From a checkpoint of a small image VAE: encoder norm rmsnorm, encoder patch size [8, 8].
Rows from block 2 of the decoder of a small image VAE, named by matrix and row number. Rows with one number belong to one channel. Each number is 128 + 32 x the weight over its row's rms, rounded and kept within 0 to 255. All counts start at 0. Numbers have three digits each.
After each channel's rows are labels from the 100 images, of 14976, where the channel reaches its highest value: "lies over" is the class under the peak; "responds to" is what is common among them. Only what is clearly more common there than usual is listed. The data: seven-segment displays showing three digits.
# convs1: first pointwise conv (decoder.decb.0.0.convs.1.weight, 192x192x1x1), inputs 96-191
# convs3: second pointwise conv (decoder.decb.0.0.convs.3.weight, 192x192x1x1, transposed), outputs 96-191

convs1.165:159154190153110175179125165141113154156067157174130130175067109098204133159117162129098109101123100102120110166126168135135090113093032133176144157142064082195074164094124138166143125158141075172119072096198092128181154121098214186150136133080134144119183134122147152169113162164132095116
convs3.165:125160083179106104158125198168154140085179127126133108137077105083226136150105151121169149085126146129143158154106164080184094148182082172128102146196105146094126117131114093117127150115086128144119169135119133150128092122128144103132122127150144161126073127130142122123110116185125121122
lies over: screen
responds to: dark on pale

convs1.157:090148050163149190130133145077126113146102140110106115129129194162118167136060101139099132098128097129154112110161123160075140117092102087164117122096052141151161157119088139155137097134156122127143149127141152111079132143092199203141102129102105142125107082094131123105178121151131137107
convs3.157:109167108129112066126130063159152117171154143145175111136127116131113069064118135142135143085113128071198145119141137144108076131184178102113126096142144143078125098132105164139123022111076180113076119099142098100091149133018117172094130137108126150142147128110108146127117104149086115135
lies over: screen
responds to: amber glow

convs1.79:116127128087137143186110135140101144088072132111028203141095119093114182156132097094116146118122082090038114086151145159140050126137147146127179153101093115153155098111146135107145075134138113172126123105164146126107083159140140104124072185120207162151155114104070137131152105173102171150
convs3.79:146184147111132089160154108112119096083128095107138186158115158094147101120077132190203144163095123113129182157139106143103149155080107126116096140140069152104117189050109140101116133130119134084137146148113121156191130113209149153155121080101174145152124069108176191124119155128064150167
lies over: screen
responds to: white glow; first digit: 6

convs1.152:076085137057177177157156116146144074151139088085120134161158138101160173131073162075083095192126113166104112126145080139127131143111129075190092114083191109113133082104132159122137122139089130106136147078113072079115101096141092119096174148105177100128089148116110119133116150126128125173
convs3.152:133109124140105161103173138112139062100181132173155160050136174113166148138068186119087137121128146084132120157120106150101145145144108049119185178177182132116093102121123111041134099147128113113145117152137119134108175156171113118129162160123167157143080104111167130114154107080196096090
lies over: screen
responds to: blue glow; first digit: 7

convs1.8:126115135137073149129157117099124109128108170142110146125081133133094139103170109162147144093187160137118167165126164114128152097135091115191042108102124077115102149208099127107094076191137119099127128061141168133118157162106090102135079122121084140160178124138150081170157116164144090134
convs3.8:138106169126097096072122106190122102171176144106143120139150120120158081140170181078104157152160162108126093150094076158091133132113131090168137158147174122133117140170157096117078099098101100130106152129130168109123117176080157143105110050149094173112162162128163090107090099120117133137
lies over: screen
responds to: glare

convs1.188:146123138077141137101106168137150188092171062156102139130118105095075119094111074149143171252114138124120136109139174097123121121134097073106138098157154152108162097092102126128107234150165094130087159131130035122114107149131102122157091142186097112152148158154124139156118100129169177189
convs3.188:160131123128132135171147132186159129129126075144123100131136124147238156126106000159106109113127128192114135126175129119102162133090121114110114129085118130195108225106103157154136136160185094125095099086115158161117200163147089174190129150124148181188097155110159124107185147101115108151
lies over: screen
responds to: dark on pale

convs1.159:168111124169115129163137161102132190074162091138138123144131156137103057079111144108163122075157140125152134215192065092092141132100134120153138109103176128076096101171138103104153119107133148139115078123135156107151116078180206140118133187116128091205139091132106152111114066124118144164
convs3.159:101144131190163173152091113130117082121123070127144164106119053122140088101085148135128147196122150052136104139139109143140133112118146133150115132136185120152113064083152111156191069121127136130178136134121146133141116161044115093124098093141145083119121137173115196175157154111154135116
lies over: screen
responds to: glare; white glow

convs1.84:117103151098107095128102175128152155188126091107094137119121151132157167075150158164150139194116094146155127101117131118099130121124151181113157183072172095146141202104086092133128126164144095161151137177144108125213194133115189141066117138168150120130109167089196131122130116172091122128
convs3.84:079145057158116140175113113151147116131116102090099084141124072146117075050122099162121157165099082165133139106095187116093105135151108155123121101157115146126138096092131144127114072103121134155181111193146130067132123109146027124088090139113154136113111108148154119130142114152121133095
lies over: surround
responds to: red glow

convs1.81:171170134121131159082146126137158150048147130136126137171242103137134145089117161137148127136094099125091136125133111090104174151152110147124179073081117144088126122106145159122121187140145168094119171148116165132147161141154093087117154085082131139158159111130149191157104181196091098140
convs3.81:127153137094113175137159115137141124157181135081123142163156135096222127172132121104118129115135176135125029079144132124100142173124174125158111168152127100087131142125180156143185067160121145141171161089105129128158151083106162165085109142166134121102125141108139130116142190146138183184
lies over: screen
responds to: blue glow

convs1.105:129157183099081133140185129176111153137087098139075151126091141106139179157091082150086112127111115131148077178092128132133127135119131148118092070122110183106141114142103164095137147151117177120153146123174079125133118167165121108164111100127094072162109217124106058154124176101156126097
convs3.105:113124109132161110149090127164172184158157061095168123112160157110078082163138095149138132143156137166075129094135091126120097076142062093100097130180132112094114097147134126153069135125117081110058099139146138128102072145139137107068126113130136175119071149156090209137087154112074167090
lies over: screen
responds to: white glow

convs1.174:152150150137113194133162137138049090106100151102108165097157105149131151047123187127069146064161128137077092089156114133219203152098104103107070154123072081163118153084176153169130137136114163133130142073113090120090171150140087118145072145173133114118157073146132102110138127134119131114
convs3.174:090123146114067138130209157134154077189103111103104181119247099173076148079130111110201162163159154126196105149065107171130109098099123079151125185136110142124086106096199149128131103130139175137125152135117150138078116154103149120158134096107129113102142096100133104142162119127144173113
lies over: screen
responds to: green glow

convs1.137:136110094087095092124152137088097177137133100148082151148115193132167094133151157187090098095134087123173104157198172163116103148097125151125100139128117137133156100195149150123172240101145116090149180186167106112099150191108128128129150194149128126120130055164104121206194104172172171134
convs3.137:101105131153122136121103153155118224099097124086145087079135162118167105068071163167142164140139169138127113109077162079151160114159098082154120109146118109150146083101092126153005148107088148157203116151132105135134142170113184151138095105066056149153166144097103121104090094101104166148
lies over: screen
responds to: dark on pale

convs1.59:053183178112101084149121111097118163105110143126113200110098173080122082192142116129135106103101103114203107137155114116117168113132118115075141111133127150145105136100123154120161148167162190119148148158212108145116147088135188142112123125186141119120135062152119078193163169160121159178
convs3.59:146096147100136090131108143114099088133169144109197084160141126108193110186124087090090213175153141168092141124147119100135167085167175125171104060136123126149156126134096161123058075096123078139130136117112117155093126199119167114144082122146101164138126089079121044113140134159207073089
lies over: screen
responds to: white glow

convs1.20:108137217086155140120116138095115139104128151144153166073126170131164157045143161116091057114089108106118117111103137170136114138178126095101137108134122094160114138192132120116072118124139110153143073116120138122120164116115165161130119152135095131104139132122058159153049101096108151093
convs3.20:201075125140202028163116133155150101113129163137102115078138054054125185120161128108110124147108157168193106076163142084117096096215113158190106142109124160125141157119159145106134154119105168138104167034128078120102152118115101142146124102097109162165176141083062145166214147115145127134
lies over: surround
responds to: red glow

convs1.43:159072129135125085083077135151178085108127076109103167095123133090119069172151183148134133143116165165141144208140100072149078094150109100094154124147106134213132129169141103158099140143117113118168115114123181106143117118123163131095178154091120064124111186083134131157181148182188140118
convs3.43:087138097164129111142105123178120105154151181103132142128105129099117071133162095119123141214106170101132151144143125134149157136169069176118165112115159101143153100149119160172152196119169144115106128148136126168121139141120049053073126114146120185102080163165130132161152126102159104117
lies over: screen
responds to: dark on pale

convs1.30:126192142109114152111180148133103116148112145099077138027147125104135153114092183151130172137161159164103034122170146078129094101094137138117146132142138144143081098118188075087164128123163147170167130120122171191124154144075076107110121123134035117108131119104100159079136102149116092087
convs3.30:150136104110133102088108237124086122118115111137144134146163121049141121080174176119170156180124139119073139169141133100113111154186088138136092082105159112136073120112169129082167161069163194120104117119134109098149105147064154106089164109125075107119113103109122184140157122195135132169
lies over: screen
responds to: red glow; glare; first digit: 1

convs1.155:104141064108136139156136141192131057142100091129134138135154099136097140151162098170055091138126112132127108122178163094098171053124159104124122081180143177139109147138109100129125106127103177110146103150148137119157117110125168170125133110121127117173133070157163137111148147172122096073
convs3.155:124143151130104121082101156097167097105152143137146173183171141108159072183165152090116102123181097120102110167063103165138131154065130077122118153092135121148188100132132106130162163117118114144098141117180137182128143120213181109135114114129165137133133083109072156139106133167105174134
lies over: screen
responds to: white glow

convs1.148:140180021098133103161050145130123102139155086159072110093122065120096103142102090138201135122085101086112150108125123117053164172129168117155064154151094169157108114071146089162124114140137158116149126148114094104154148088148130167043134162147138110127125125196134168113177153180143161167
convs3.148:132110087132099138159118171137119153098057153042107055112102155107173115095160106172114164173157126144114122097105115098194190101152156150129114107153145151128144159142123125090122153169098110108134083138133115191127078154119112105140134135151126155130106081191189156092162127177140115100
lies over: screen
responds to: dark on pale

convs1.0:132102187191095094144176180167153180119092182124114159199174186131052073115147093141117110160104133118080112113112132111102108126106140151163192184161158166108141132046169119110166128160128164117096139111133134135130111158125120165198145095113097103114097136147109122162167107135112160159
convs3.0:191059125109123147091119060085147082077136151098111114045089158190146099107116142133128155071168106116060114084092140127096179113133077154161097156121136122125121115131125134127162119137085174118155169165126160077074114151099135138073159163144122125063141066152144129113119134162131162105
lies over: surround
responds to: white glow

convs1.19:143149120131083120090126127155122093060162149126149086074131153155136182145145136131139114142083110072116128165058161145111076090178136108126154112099202145114145106155161112082104188129142154111123060185172100101097116151153161114152162107124153098095178128184133112111115124137120155136
convs3.19:096152075129113151097108139111136067190074155173106139158174112160114083098112137141140143164118121115144150128110215137160157145128128073129122183123171136109112084131134116097107113154132159169120115212073161120149109110115116145113084143098096119090173112166166101104124073115154161133
lies over: surround
responds to: red glow

convs1.26:142186100131044123113133143130097085151162081112129093147142074096116157122107156127098049188155147132092089172153116055167217130130117138126122166160138174118140145117111153153149090126140115189124139061117144108099123179170092062097090189139185115117112164092118108131233119168085138143
convs3.26:034093196130117128095148157097082149171164199164048117176166103076172156121071079103148117098158097132119113173135113173102115180112125137103133156101135014083177096118124111125131136148138104099045108117123100094155155129125059170139167117083134131105196121141169102160171098137163139129
lies over: screen
responds to: white glow

convs1.166:099069132152108146158127104129134134130101164100163152198114113124097118052105169143073137096096084127127101174202098113117084113121090150097135078108148131185097097116193151141140113126140108113120112160086051079155129101138175127138105077110138087120136155127121137132093132169111170114
convs3.166:083137129127115085056143170120128125135131134123125103128165155123102122098154087128095161130095109168134097120164104086148188066120153149133160093118137199172202090151125076099146103113102057131113072090102119105113129080150121092171134176135160109148178086104135087135159158109092138080
lies over: screen
responds to: white glow

convs1.122:162152065136125109155070154140137100135148111066142139114130101176141108075240186088079151117138154159098104143069159133114123139092135116099069110130089161164120096089112127148137173121169164112199159146159092150125105152144137152122115162103182101112132159178111186140114150134123124061
convs3.122:152176136130145119116122148173159115075148166154154146141176137091124135077139082106138107179061144083187124120121155137147095104143038152122118142152141158101138116140098139107104142124091111155099084133146126086137119128135060122122097131144110127163149088075067139063141110153139131075
lies over: screen
responds to: white glow

convs1.154:195116120156154089127177125135120177118164151127121129114119151079074139118121068101136125155131147083108141111165133150118060097095057160105112182050165095123146141111118113154126180188164113112143159139130091123089158157129045129175138145221079122143149166099171175130082059069065148175
convs3.154:160111129124103074158164116170144156140118075121102156122091140060046093087157236113134101085074107105162140111089130107172156098116116099124130133156149134168144051095069131104094131131080220167131136185115103155155103140097063151134133125115184083110125086142079154131080087097129150084
lies over: screen
responds to: blue glow; first digit: 6

convs1.111:216171168094128114100158092145143056125078178102114099125161127153115118133163111134130112135151120178154130126164104111107114111120142123112120153094102186152171128123142168093145115110173155192122109129131078127084112148138092143180127120115116108205095075079177131171126140149096104109
convs3.111:143137054091119087142144085157119146106173127201080163088122118089105127098132111141192108177127144143125109158156166140204099137177122116118107102150133143130108118134134153116112153104103155103082196171127110128122176123121078119134083107139153131131110119092176173191187109127127127118
lies over: screen
responds to: blue glow

convs1.37:156125102108159110109061064127168144136117167083099111087135081113121187105125107114165087128131128103101112125119150129120171107092121115155147087111105107116160186121095109196099127073142137145170141126092137147112147107130104194137105168203124124152157139198164151125183104093255244145
convs3.37:150125121126119122155118096154187045128098162151109100152172137106111137144095122154116115119165168159149141118095120137137147112154148147136149090173162156135082069136156175251118105133110118146113112130110149132163145141148169115122166137185145124210129066049131223135147171116114101153
lies over: screen
responds to: dark on pale

convs1.50:111083162133094134123098071126150147139105143153105190104134122067106104100181103112124138119168119153080117117118121152122113162098111104124164117128161101143112104045063071120134173116159124130172156163136144118060149076142229182126141080116102143121126158108167122155109103189113167122
convs3.50:144149132097104088087117136121098082090142147135103034091095109093072052064117122154170121141118173109191159151174122115130104108172096072155122158136136116145159094116115091153108148075118159098167111150086087128128099156111170105137161178167165130128115144170155119108078099125114063078
lies over: surround
responds to: amber glow

convs1.168:126097107110151077140112099126143145140158116222136103130102098089124113156121146120117134153181142161103145199122101123125114134081083148168185106195182161165092119160067109127128136109131140166135125080145115138128216132177115123144149134116163127102133143120094189125164098068042107140
convs3.168:178139142114090124153150132172123123149151129171142132193132120166205100098021093087149119093167131129083078105159172128163123178114163121136127102110203061147132166174147126144135130136112124090102122152136126158124176142173133108125165116155138180130137146211149166137130091111190105170
lies over: screen
responds to: third digit: 2

convs1.160:119090132090042192099111121126144150058119137148108155146158150144163134108081075135149136149169146165113124098052103136107160121144148148070157123103127121073214192085125222116147171133167120110163105130108146142154112112140055135102107112133136162093163117164174144114162147173118146073
convs3.160:147187111156106101124113115169150115109055179169120112103160128149073099127094097122118145095112152113110125121133129089116127115115094105136109138142099132148100159131115146152111146194137142112157126135091146154133152113127000138133137147112116146147103144151089136150132140133115150114
lies over: surround
responds to: white glow; first digit: 6

convs1.147:108097075093132151104147133104101168060151112097110086101148122144163112118138156132141170150132082137141112127159143141164089135068113135087110122168148121087155128141060137168104137101155125098125122049170101125132150116209116116105162145129111186127158154115101138065156099139143090119
convs3.147:072166134102107124153148090118128111099135065176090167070151163145181132131135106148178155160116131066105099139101166142079114130137149125125135126142125085116060107102074176103122091173138126147150106131100118104140113129135112124082069081133140095076104101108159149150129186126120109130
lies over: screen
responds to: amber glow

convs1.129:092103098224155169114150118119114104118118145151157116182080161107199145131098121114090186131144112118091084139134106124190133156119134118091115150133146172132117148074160135149163158110096142105146107142131083173126195115144176149171108160140155101113162138099187103110145100134160176089
convs3.129:134170093148216141201159089153134141141138143154158181170110181168204151157108131164116123134121127161104132073151103065161097137136078101178158092188098165174137122134088132092140139154109151125173099166154132139097149135111101060158095135136070116112112068187092133149097131107140176118
lies over: screen
responds to: red glow

convs1.76:132141097101083144081113073089162058090078128154114138196123148191184149093104158106161154083126117131124064137167103134088108129133140127182105062051122065128139146094098127101128077103243188124053135124104078129141155161133170113115135098090128107154216102132153052146146068132164221118
convs3.76:169132196161156085167109141104127064128179144159117176153146183133146107080108084076115131165155150077123169117133138131140174149136059108105153173150125170097116116077115123155095184122099102157137126108144124171151109170175109162069147153112145125137119128118140139143148140068092081121
lies over: screen
responds to: dark on pale

convs1.71:115142081140159132077155199142138190099095133093100125058126082186096147127157138131158085170075111136113140153117144159137164114146172091161114121054132094145111122123134117141116137114138124180154140148188088131174132096128131157131169173128139168161082121160087161084070111158138131144
convs3.71:075169110139163082095124110122102126120181115147140136128106133187138112187092171119221085197139138122134139097147149165158113118160097166110134124148186078104104154141165134123111187094123138124110138090130148143149135208147138169153144120128134136158120160146127137172087177077080167170
lies over: surround
responds to: red glow

convs1.171:117090157114098136157154151120149197073094146107178159087199148029179087116082158100118098052141135126126102189139167102142069074138098143077137156118073087086125092128110162169153125109145122090075115130120115142130141079132051126124142110183173098158121122168164150068132021178117093103
convs3.171:152120131126110132083181163120063161146106148152106084169161127127129105021109127153147123104089029167105131119058108159117130139147103181120167077136204158129170077111093105070110130134136154107134079110110147152138121090116031124085148146096162198124124135130124113168116095124119163179
lies over: screen
responds to: white glow